config.toml
model = "sound classifier"
dataset = "struck, bounced, scraped and rolled objects made by modal synthesis"
train_examples = 78125
hop_length = 160
spec_augment = true
win_length = 400
targets = ["size"]
norm = "groupnorm"
dropout = 0.1
mixing = "mixup"
beta1 = 0.9
beta2 = 0.98
max_steps = 32500
batch_size = 128
lr_schedule = "linear"
Rows from block 8 of a small sound classifier, named by matrix and row number. Rows with one number belong to one channel. Each number is 500 + 40 x the weight over its row's rms, rounded and kept within 0 to 999. All counts start at 0. Numbers have three digits each.
After each channel's rows are labels from the 100 clips, of 14976, where the channel reaches its highest value: "top examples" is what is common among them. Only what is clearly more common there than usual is listed. The data: struck, bounced, scraped and rolled objects made by modal synthesis.
# convs0: first width-5 conv (model.blocks.8.convs.0.weight, 128x128x5, each kernel summed), inputs 64-127
# convs1: second width-5 conv (model.blocks.8.convs.1.weight, 128x128x5, transposed, each kernel summed), outputs 64-127

convs0.107:550485501507593495459468553542487521478503500500484441477495555529519455496571505508544585618562496469492456465499521535514501505503485478463499486567526478471544434587511496488456505483517482
convs1.107:504490514527526592482435519469447455593514521552478532525503467506526515486469520522494492489524534527537524529474516451525529533525551518470540527538504487535438499590436549573517536562474582
top examples: one hit; small

convs0.81:507486519470479455473495487501434440483490459483472577517473461553545529483414475505593483469504469564458484496455504442529558482479609553490500507463454476473440524460469483458567492510479475
convs1.81:504545574445511462570540488500606513457524433470577550555450525546484501562548589513544497548429524536511523518562509547526516521513472515581539503511485530501538502555511507538539510498498555
top examples: large; bouncing; rubber-like damping

convs0.67:551477468498548524480464527554462507381495497514499471442471539498473466494581444510508553585501453471459473461478529550486500499473479472488485485466532503516536436570472487402456503518506414
convs1.67:532492507529521543473481507521467444527551473526485520530474498539539524490528460539525511505479509507512521515471503475513520512517501493484512514542521484519456487570468572573532551565464580
top examples: one hit; small

convs0.71:488535538505513440540552518527500535563578462490577574490493493527477488528495461416501523451544531521513440510450491444451577505463596591502440494537475484545448602496479491470481432442496510
convs1.71:516534566473484565512543556497467500517521510523612549538497554558526526508554498528555500559502496506564525492497487460615605591594533600545484486510490479513508506526447571551514505498446559
top examples: large; rubber-like damping; membrane

convs0.73:466468489466446488496450470463465459464420467456447545454465459537557461470472494488472450498521483557493461552511473439484494429440548541512423520536413458468436506464512529447492442453491445
convs1.73:510583531492514457580611495527574590446516458475541464496451478497498423590462599479469439499530487478479483501417476687498469507487438480543577511462515492499517510485500481494484487500491497
top examples: one hit; large

convs0.78:515535474564490542528515511571523527488577515530566533537463470566500531581471483524551480517489546496508562500480513535498497512553498520602586494501549547559516518471494513545585568520511565
convs1.78:486500515464492453487513488504536481452499477515545543538474526542526530499539498535548503528490497521472496506513484497473487475470468482524525510502486493512537541478498490500525507484529483
top examples: medium; one hit

convs0.59:499483574489542381444586522506511464542545555514514515537484522494466536511558514561506500494524509468477498500508457494515595480452460569484511498625523491584533510556510513549526517445482520
convs1.59:503514513500487525477536551528433498605528542479480419457484432447425415536405525488449444428602490418508484462420464469526526536549514533524462487435478490463497435527460540525452431514442543
top examples: one hit; small

convs0.16:558511558520532492524520513588536482498515499523526443525475528497491493462576540539542522501517479481486497488514564545609580510500466452505519489538553512642546481551561495571519599527573549
convs1.16:512503450491508542466542520470463531587528535541468488458482442445458444505438478499423457455562504505529512492458513465494514525512520531487503471408483505437435412585451575599456429513430593
top examples: medium; one hit

convs0.116:449502578477482476479531479502485460539530515543562574529394456534494490532518492476536484511561502540488466520469459471522618497500551598452513506548513496544507514462487519538516508496510549
convs1.116:415568581403443383535574450476540520446469486513512497514414483522499429574488572504497445497508498464489516497483475535499500512528489503530494474485420456474535542472438508499498484461494505
top examples: large; one hit

convs0.96:516470497498559452509536562552480472435523511519561535451481524555544546512500510469550534542566504555465486547526506511513473498505566538506483535539528481475511558496510534507512506500489491
convs1.96:432492491476454509538441408396525544551420473508563517462470442498404475599456589555410430484540515500471499521511526556502455507495502501529540492499472481495524527498433511513485476474493504
top examples: large; one hit

convs0.21:515564489514560462446577533499486524566581548447461509491494539446500542528546510518513512563523501506498486542537483464486484479449492499459495528634516489497525462557523496498529482451443493
convs1.21:488516509508474527474536550508459503544510517473530458480501473437468437504494479490493481471535505455552526517360528484564548553559562572502449528426487512500477483506405518510472463499458527
top examples: large; one hit

convs0.29:519528529476566466485560542553540507525554539602581430525497563483514550495580529544535546558514492490479493517549499513535537496470461476460537520528543496527595488587543525561466565492533551
convs1.29:489511458496493464484569491486492543548498543528484433440503437451416419572401504486428475435558498486486476484486500486475462494488486507538506491454481484454501438523473499520454440514482540
top examples: one hit; rubber-like damping

convs0.74:504541548514465498528555494563468520569582534539555573498478481536498463522518472473541505489544520542513477539460518486517565493505600592547470494532469515558461584465494520516506485486530566
convs1.74:452577574390437434530563487503547491412506450483571546533437525546537513530585542508569472537493480491514528494506453457560546544547500534580464501494432423502547532461460503464498504468466464
top examples: large; one hit

convs0.101:503452498510588473470483566516519453452497485479522491483445558529528506505536521505514546640574485497490464510524480550534505475497491496452519522500527491484565530568518525504466504462538463
convs1.101:501489490478499554461423455480444505560471501559494517489520487488468536490478526491489506486525535543498523531506544453478477494499517490461541487540494490533482503555435531528537523520502541
top examples: one hit; small

convs0.93:544482444483522505489456538540498512468498486503501425521462543482486456496556471565480536589504467488504487468527513514453463447505476484467494505456510467511542454527507513498437477447493490
convs1.93:530487520539516535483483499528465443510543533520520537528490530562568543509539479536561527527475531532520527543487523513526528528525515509506535534550538514548479510564489548560558566568519560
top examples: small; one hit

convs0.18:527541555519503424525571509537518514532583498484556545504462476500465504502557510515479503445554498483459489499482451499501598496503542588504525483605497492576494561503500498515465461463488528
convs1.18:513516515499461545489534559506446470574535530509517478500491467460469449496525452533509477466568504433552514483383504448574569561571557568485460511469492501486494435563392550578481481535424578
top examples: large; one hit

convs0.6:542544562488509427540566515582527526550562478456484529512563551471456486494542524528508534445565511466500482489483536487501606504523517557515519498601539495528486544555500471516582477458477518
convs1.6:553510545506517575466502586527456484548538532523460518491494446499467504466509461528498492459561504465549515494409487446592590561555533559504482499484476504490447414582470603567504475558393587
top examples: small; one hit

convs0.13:522539527497530455559539465513507548558579456464536609541532487529456468526515460443529518447537530491514487505449502482456548509471580594474489482561494479549447574501469503485539439452485506
convs1.13:533523544486466575498558563500434491544533527542567526522507508539506514485533507545534497533557502475567526487444497441597599573590538596505482468487469500487499463518469556555495475511447578
top examples: large; action: one hit; rubber-like damping

convs0.33:570474499483553480477519540555470482426535516534515493429529560517534482491607464536551566562532460501456444495492551541510515519439522516510467502468532501525539442579470506433487512532487434
convs1.33:539546497515540555462490511496450467564566477543481525534473489520536519455515477521504502492506506511504509506480497445504517503502500493481512514532488450514434466582489585582512526572455590
top examples: one hit; small

convs0.52:500509463564462535546485509516551540488566517550564501548478472520515534557478519578515472512507535490524558468517478552500455498561493501618594475454560550552549524501531507533505561477542542
convs1.52:501487531475514466478521510517498470453517488517522512524479511526509510506517503530524498512512505507481500503510497488483476479477477478500513521496485490515521548477500502496526501481530482
top examples: medium; one hit

convs0.66:516516515475489470528530507569532589557526451479511546497522515515447470484590480399500510434537550463526449484467540446446573531503523555455442482575487468497482525532500444464458399428464500
convs1.66:536507518561514594471527569515428479554539528542548540548539546538532541493537479530546540550502522509593540517462519464606577593590583582501475541518513532531503491544471553567509535542483566
top examples: large; plastic-like damping; action: scraping

convs0.97:528484513473521457527535554561486481444544495512555598461512521568540500514500492450560520546537486578499469558507533492491513487508578567533477525515509460479494565496491546496532484507501496
convs1.97:446502499462462477490554409433542515472451461467570510526500504544457492599493565489503493533515517483505535513485517549499486503500512487553541523516482488518581572414443443431547504432544411
top examples: one hit; large

convs0.55:531517541506557491543515516517551509487549515585551459532479582483482525509555539543515524562516491475511518507535534563557537492530432470475555492543577530601607509584557515556488613518569541
convs1.55:494516470484459479460563447477506535539483564564489472451507460455436434548437502493442465460573474498472463480501504485448473461460483482478506479446516516468489444517484506529469453490455523
top examples: medium; one hit

convs0.72:571505510486536466485525533564460499423552515532528478441521549509483488501611455484539560536510464466441442468454554542500562499450503491519498476492534487548539456565473471404476519537480428
convs1.72:529569516524521564485498520507446494541564489530507529541462500526531524433531462535512497510488505498511509508474496457522528510510498492492493521530499465522435462576488594582513525575456591
top examples: small; one hit

convs0.75:481462443456447493474462479498477489451469446434479521457556481543551510484435467496479519500493454524507455511508503474454459420499540540472421533503444456423523507512473494415459430399482438
convs1.75:561501528431564481543520508556518497478541518506479477468491472514434487545492601498511494481514461497470458471521467481487498464461459465558498493525492467489473495503526482517484485515518517
top examples: large

convs0.26:485512459556407505524486450497537564507567511535571487559464433512483508539492498536528452452474541432532511439475422523482445498548466481608567465500529538532521516447521470521520509476526523
convs1.26:526501520474521480463531520519488474470528480523527529529490528530522522494540488543556501527511492519495502515500522486514495503485466504508508516500487497518507554478508509513544506496526492
top examples: medium; one hit

convs0.23:508516536529538518537518498552531496492518519599545481542422511513515453531516529514559467547488504504495541480495521561572551507511472489543540472488557536620528532498532494555598603536580560
convs1.23:508510481491524482470534486505532532518480535547480439458464451460443457526443519516450445448519515483478479495521481476464481471492483471519529508467493520498514486487484485517498486490476527
top examples: medium; one hit

convs0.80:499482524479478459476495473506439438493482470476485585529462467556553523480413484505597480469490478560460504492452503453538581481475597555531493497473446479496444520460476487471588487507492491
convs1.80:533477542472530459548505504532596468447530423468581520526453501528480468573527570464524491515414489495514485478544479527526488509504483508622534510505514530504582491553460512534582507504490538
top examples: medium; scraping; material: wood; material: plastic

convs0.70:522527475560471545544505516570532540487576496533551518541469479577519508562476495547532488527481541537518562529496502537493486507562524525608594499477539551555520539484507520555566564504528575
convs1.70:484494513470484446490506471498542470444491475515522527523481525520527527477539505541542510515501500514476499497522495493480485475472474482511537512511484477517532546471512480495528503479540487
top examples: one hit; medium

convs0.112:527537523494489456514555506521454477509566562547533553440488503533540487454531466497538534546519449541463461524484509421519562410405573545453392520509487460570434492469480520434514479476464463
convs1.112:455551511462484447551534494512585560466483460517592522512435489510485484550509543538490457494495494466488496481520448534487500495506486485549525556496508524562569554472462527500499539499499499
top examples: medium; rubber-like damping; action: one hit

convs0.123:489523539527491479518541506531477486524563504525594568510459445537484523515507487474577510499553495511480422507477484452514600448488538564440481504529514517585517550467473522476515529545492510
convs1.123:474587561377506426544584502532521498467514465449562508501414483514508446567515533493511444497463506457517507468466472472522511522531520511586491511492468420533529506496466533491466497491476499
top examples: large; one hit

convs0.47:539522495521547496556488522531599557494526431491539473545471536522492496564484533590502504647532520455510547492514489549518499536572440503434584493522480512560565506585536558554467515463533552
convs1.47:503470498553498511428528501505412472545477595581481535508548564526547573454531396506529545554602510530517527518449524449513522512521536523498475498518531525495435492490421490480484494497508478
top examples: one hit; rubber-like damping

convs0.106:582537541494592504463542561562494551516509494480473397495529560455499502474559525481507565578589482459463504502504549509528534549514464476490533488579534503496531415589507463504485518513455518
convs1.106:509486499556517587504451578484412449600517543528493492496498471507491499480479470502488485507565496479559497484424475456550567545545568578476489526480493527479452399612394599588475485572418598
top examples: one hit; small

convs0.87:514475541493478473475490471512441434483478467484478591519469470570564513488420483529611494471525473554463511494458513458539582478485587556529496508476451480498444503461481496471608506520487499
convs1.87:547466538499539489526517529542598447463561436486566524521455506525487495559532563464511467505435473484504472480541466553527477495499478489606528511507499551511573498527467514536573499498495556
top examples: medium; scraping; plastic-like damping

convs0.127:475514564521458485510516475521555488473537496564581520550433423516485488551501528522535466514522518492504542514506469556566574506570448506563586489559547537585545516476530502576507608498540583
convs1.127:455522490452491416505531458505546534481460533547537467500445494514458429544441502499463475498551500501478508511503497492459503490506489498487481501425484502467512500481488497501452456467510512
top examples: medium; one hit

convs0.48:573492501509564493507516549554478511418542516536502472437530561514489484500610460540533566569501477488462458476477555539516510544465515495521485478460539505552553462586465486474499513511503496
convs1.48:524527495527538536478480523493467478540560472534481520510461473512521517449513463520501484487516504510515516508463505451520527510507505501479518532525494467516429451591477593587520537585435598
top examples: small; one hit

convs0.32:557511531431514437457534511569451461473525540529521535435498544521517509457563481507563525516535417524446430515489541443516575441419548537494423510534512444499507457538479518425541508547431439
convs1.32:557579496446549514470522538494450496513563465548522503502466490482518462450517481525506494475478499499477479490462497495489507491483485483504525441436449372431406416550451550549476428495402562
top examples: one hit; rubber-like damping

convs0.37:570467504461549469467523541565462464443529525529510503423526550527543486495613463544553564561533456506451455501496542519504519521411531516519453515481532490523526440568469519436507511533459428
convs1.37:538544509516538547448474505497430465556567471537486527532471476509529520445525481528500496479503514509505506502492498436513539504507497491487515520534476440517440470587497574576503528573468584
top examples: small; one hit

convs0.92:505476524502493494474536510547459464538520514515508545525532506555518540514467447396571526424568545528478518518438547505484555531503540523587551522455507508503473503511426513526575532582478541
convs1.92:530578544523522540511545528518537513546564547522561570539509570574566562516570552588543513574488524531485529515512527523504556498498509506565598498537522514515534519498536504534534503495509518
top examples: bouncing; rubber-like damping

convs0.83:493518523491503498489530536562479494536531502517496515499539511522491486508468398392571530435548530516518491513436526495430543516482552538564525520479520500505497478517422517502568528567448535
convs1.83:530530570539505530487557507522510496524538552516544557524552548551542547562549538563533526537518533532515533523494539559515544513514515531552592513535555525536563545504455534546530531523503539
top examples: bouncing; small; rubber-like damping

convs0.100:484518489565481556505500549567515497495548575575544535510484482500549513548541457498571526499493511556510511541484519502530569507509547482532546540443541548552516555523498474513477546589501550
convs1.100:468490493495522499510495524491566507487493489510549497481416482528496503556474528543479437502482476457501466458540454521482505450471471473485553506496495529523546538504453506505487506469496471
top examples: medium; action: one hit; rubber-like damping

convs0.36:496525556510476437512534488548479489525569494517563569525442452545467502536498497476555497504574528514497491513470476497520590495520547589473532498540523501584503577476491517528516515498514546
convs1.36:460548550382462428541560479525538518471489507544541479510432504525493437576502531503499437504495477441503501456467457512522534517545504519562483479476458441496509489473433502518469483467458533
top examples: large; one hit

convs0.121:482536539536473507517544497497473483503575499517593552527450444546505515531502492449584484495565502510496480508474475500501592459527536549481514506521519536576502536457482520513535533600502540
convs1.121:475585552397503443556603461479576495463525475505600522512445520530508467565526550477538471534454497476500519473536471587519493491511492481608521486500481469512531555470449506498512525455492492
top examples: large; one hit

convs0.49:510508550534524491536505499538520478477494507553577439525402505476488435507540543560540462512503467494499533504523506571625533476498435465490553512524570541601550538514554491555532603496592524
convs1.49:501529470465476484461538485487504549532495540563446442418472435453426431542442496517431431420545498463496489486471490484476489507515510487466512495442516523478458460528483513542480462490461537
top examples: one hit; medium

convs0.15:489496550525537547534454499484569533486525476495548431551469473481501540577473559547497480501545536475537553477520465568531511517584437511512665483559514555594536522493548483538513574536567554
convs1.15:476445507490509472458497520473474448498481492542506540486493511508487509472467474508473500519563482515492515502450514462499499495473507514494481498499484504486474503518491542489484457502490472
top examples: one hit; medium

convs0.89:474496457503517482499484510514544569467520408479518413505483538476494396476547505543441490544504505458470484467494504480396470503519440497513487476525476455515454397485535486503412394391493507
convs1.89:541514533561541540489498549540478444497535513511518543558517573580584579473581449554587545567485546530565548547485536494576546574560554549494496537529519516529484520553472531545544542544507545
top examples: small; bouncing; rubber-like damping

convs0.99:494498587532514509429522495521485486555461519489518395526473513490479504509405537511527503514536488429482499449514495513571566497484405438473551475502552556564536500518523483542470555486544527
convs1.99:555494546504560535469473564553431481500507479464528424442462418447418405536402522477427438432560508448528469481480483447541529552560539548467460507478498477498500474549444537488490488534476519
top examples: medium; one hit

convs0.122:535500513500537457517542543583539514525510488539456470532428540518522455524602508574528493604511533492457523486523494496542545521501466522410472543481505477553558440580501563569503518452476569
convs1.122:528515491549509549412586502524430494619536601564485489475528489475485480517467472457506514470584539545516524552433535447507486528533564512485524482457540548430435438549462502550504457519483567
top examples: one hit; rubber-like damping

convs0.105:441536512544471516508500478534480511459540465462550490511421434527524527524443497455536476505557472526460513534474430492533516501508507494459547496534494542551469587448490514563494523493507578
convs1.105:441506562425455445555486452474514493406465485491576471499399466496474410567501608497469425509523533479539547521520484499540507525544511490499494519520496482533515553491414519463503512470501450
top examples: medium; one hit

convs0.86:478490489515514468485502452570516533468527455513565439519437522458482435460524468525535470499507508408463503415483518496463525475512368436524519449500483503515441405473517498520532441463474535
convs1.86:529515520546534524488497536522512467498528510527533550565502577579595584487560462566576527576521551541557544562476537488549539559551556551513521545515531521527510523560480532561535528539505559
top examples: small; plastic-like damping

convs0.20:584488504495571492511511551577500501427545516537508474467512563502490480502606458541556571586515476473470477471480547567523527534483489499498482494457542485531580452587469497482508514533491520
convs1.20:482537501518524521492481481446469471535519494559477516517463476512519509482497494514486488496511506536483498507474484473498509495480497496479531508525497465504435459590491586586498521559447593
top examples: one hit; small

convs0.24:562535555519534487462581536541514543581541541497455532552466534477476483548540514509540478564505497498504521523515513470519557511481499553436506522614519499541532472546514544536514498443469518
convs1.24:487519475542476557464539541509465471544510530520517445465487454436462433497465476512478463448553523460557535527386530438543514550560569547498457513442474520504488480514426502520476477498467541
top examples: large; one hit

convs0.28:506513467574450534558483488550539553502549523547541534549470482527538482548527514545544480504491550511540551502506494561496468506554512518626579495452562552570531537485522514527515566477547542
convs1.28:499477505464498449480521483501525477449493490522510496513480500498498496507504519513519491495505499505472499502540498496470476474473454470512520512500485489511524527476512478500529502487520483
top examples: medium; one hit

convs0.17:513529549500556437454565522519509517587541565486486463545509577488493530503579520542525510515535541484516534511523526512533531529492461513470548498629559510557562503599535504568519523432504539
convs1.17:471514505502437501484556509496460472550496566503480417468515459425428390533435488497453467437579476416537490470395508465519523526529528534506430493436501504476499444498414503501459441491453515
top examples: medium; one hit

convs0.65:471500520464455494504508461471480477526514492499518579465455461576531450473476489485477450476535511558492466548493458425476554459463582585519430504535395458494437539469503531466492431444517489
convs1.65:464571606410468405515607485510524484420514430408545522532450507523490484557532561504520494520492489485512509484466468536537519524534490529570502493455489448501509510471488489449486482461475463
top examples: large; one hit

convs0.57:523507532506558436480558530500531503517522521564544468547434552476502476514514525568533480541467482479484530516545496507520551487457452493440517530568555507571564507569538536567537564473530554
convs1.57:491502478490490495483559502518475506573513549518484411440491436437419408563421516498441458416561507437538493489483507483518487537543544527482463511435480502495494435511468508526457466505493535
top examples: medium; one hit

convs0.88:492494545486503487481512520567493490539511486507502525498505487511502471515501410419549506417543541568527504538438530506460540520481569551584535523492505509512502491505449489493562538560465532
convs1.88:518519538566511527482547511528499489531533546500568541530526547547548541572551523582552516540510539541507534523501538549501542510523511528557603515534561534532535549510448530538529529524498532
top examples: small; rubber-like damping

convs0.64:517526566484512453518550521577528586581551451472493533534528515500444443531556480423536513432526556467507489489467511452479597538499534603464496495564486466526464512533482472499536436440465520
convs1.64:531526527541494587482544571512426484555534536531512532523515535532520535482544467548539524531535515493582538513403513457606597593588563597501469522497495520515504467534467560568490510530453575
top examples: large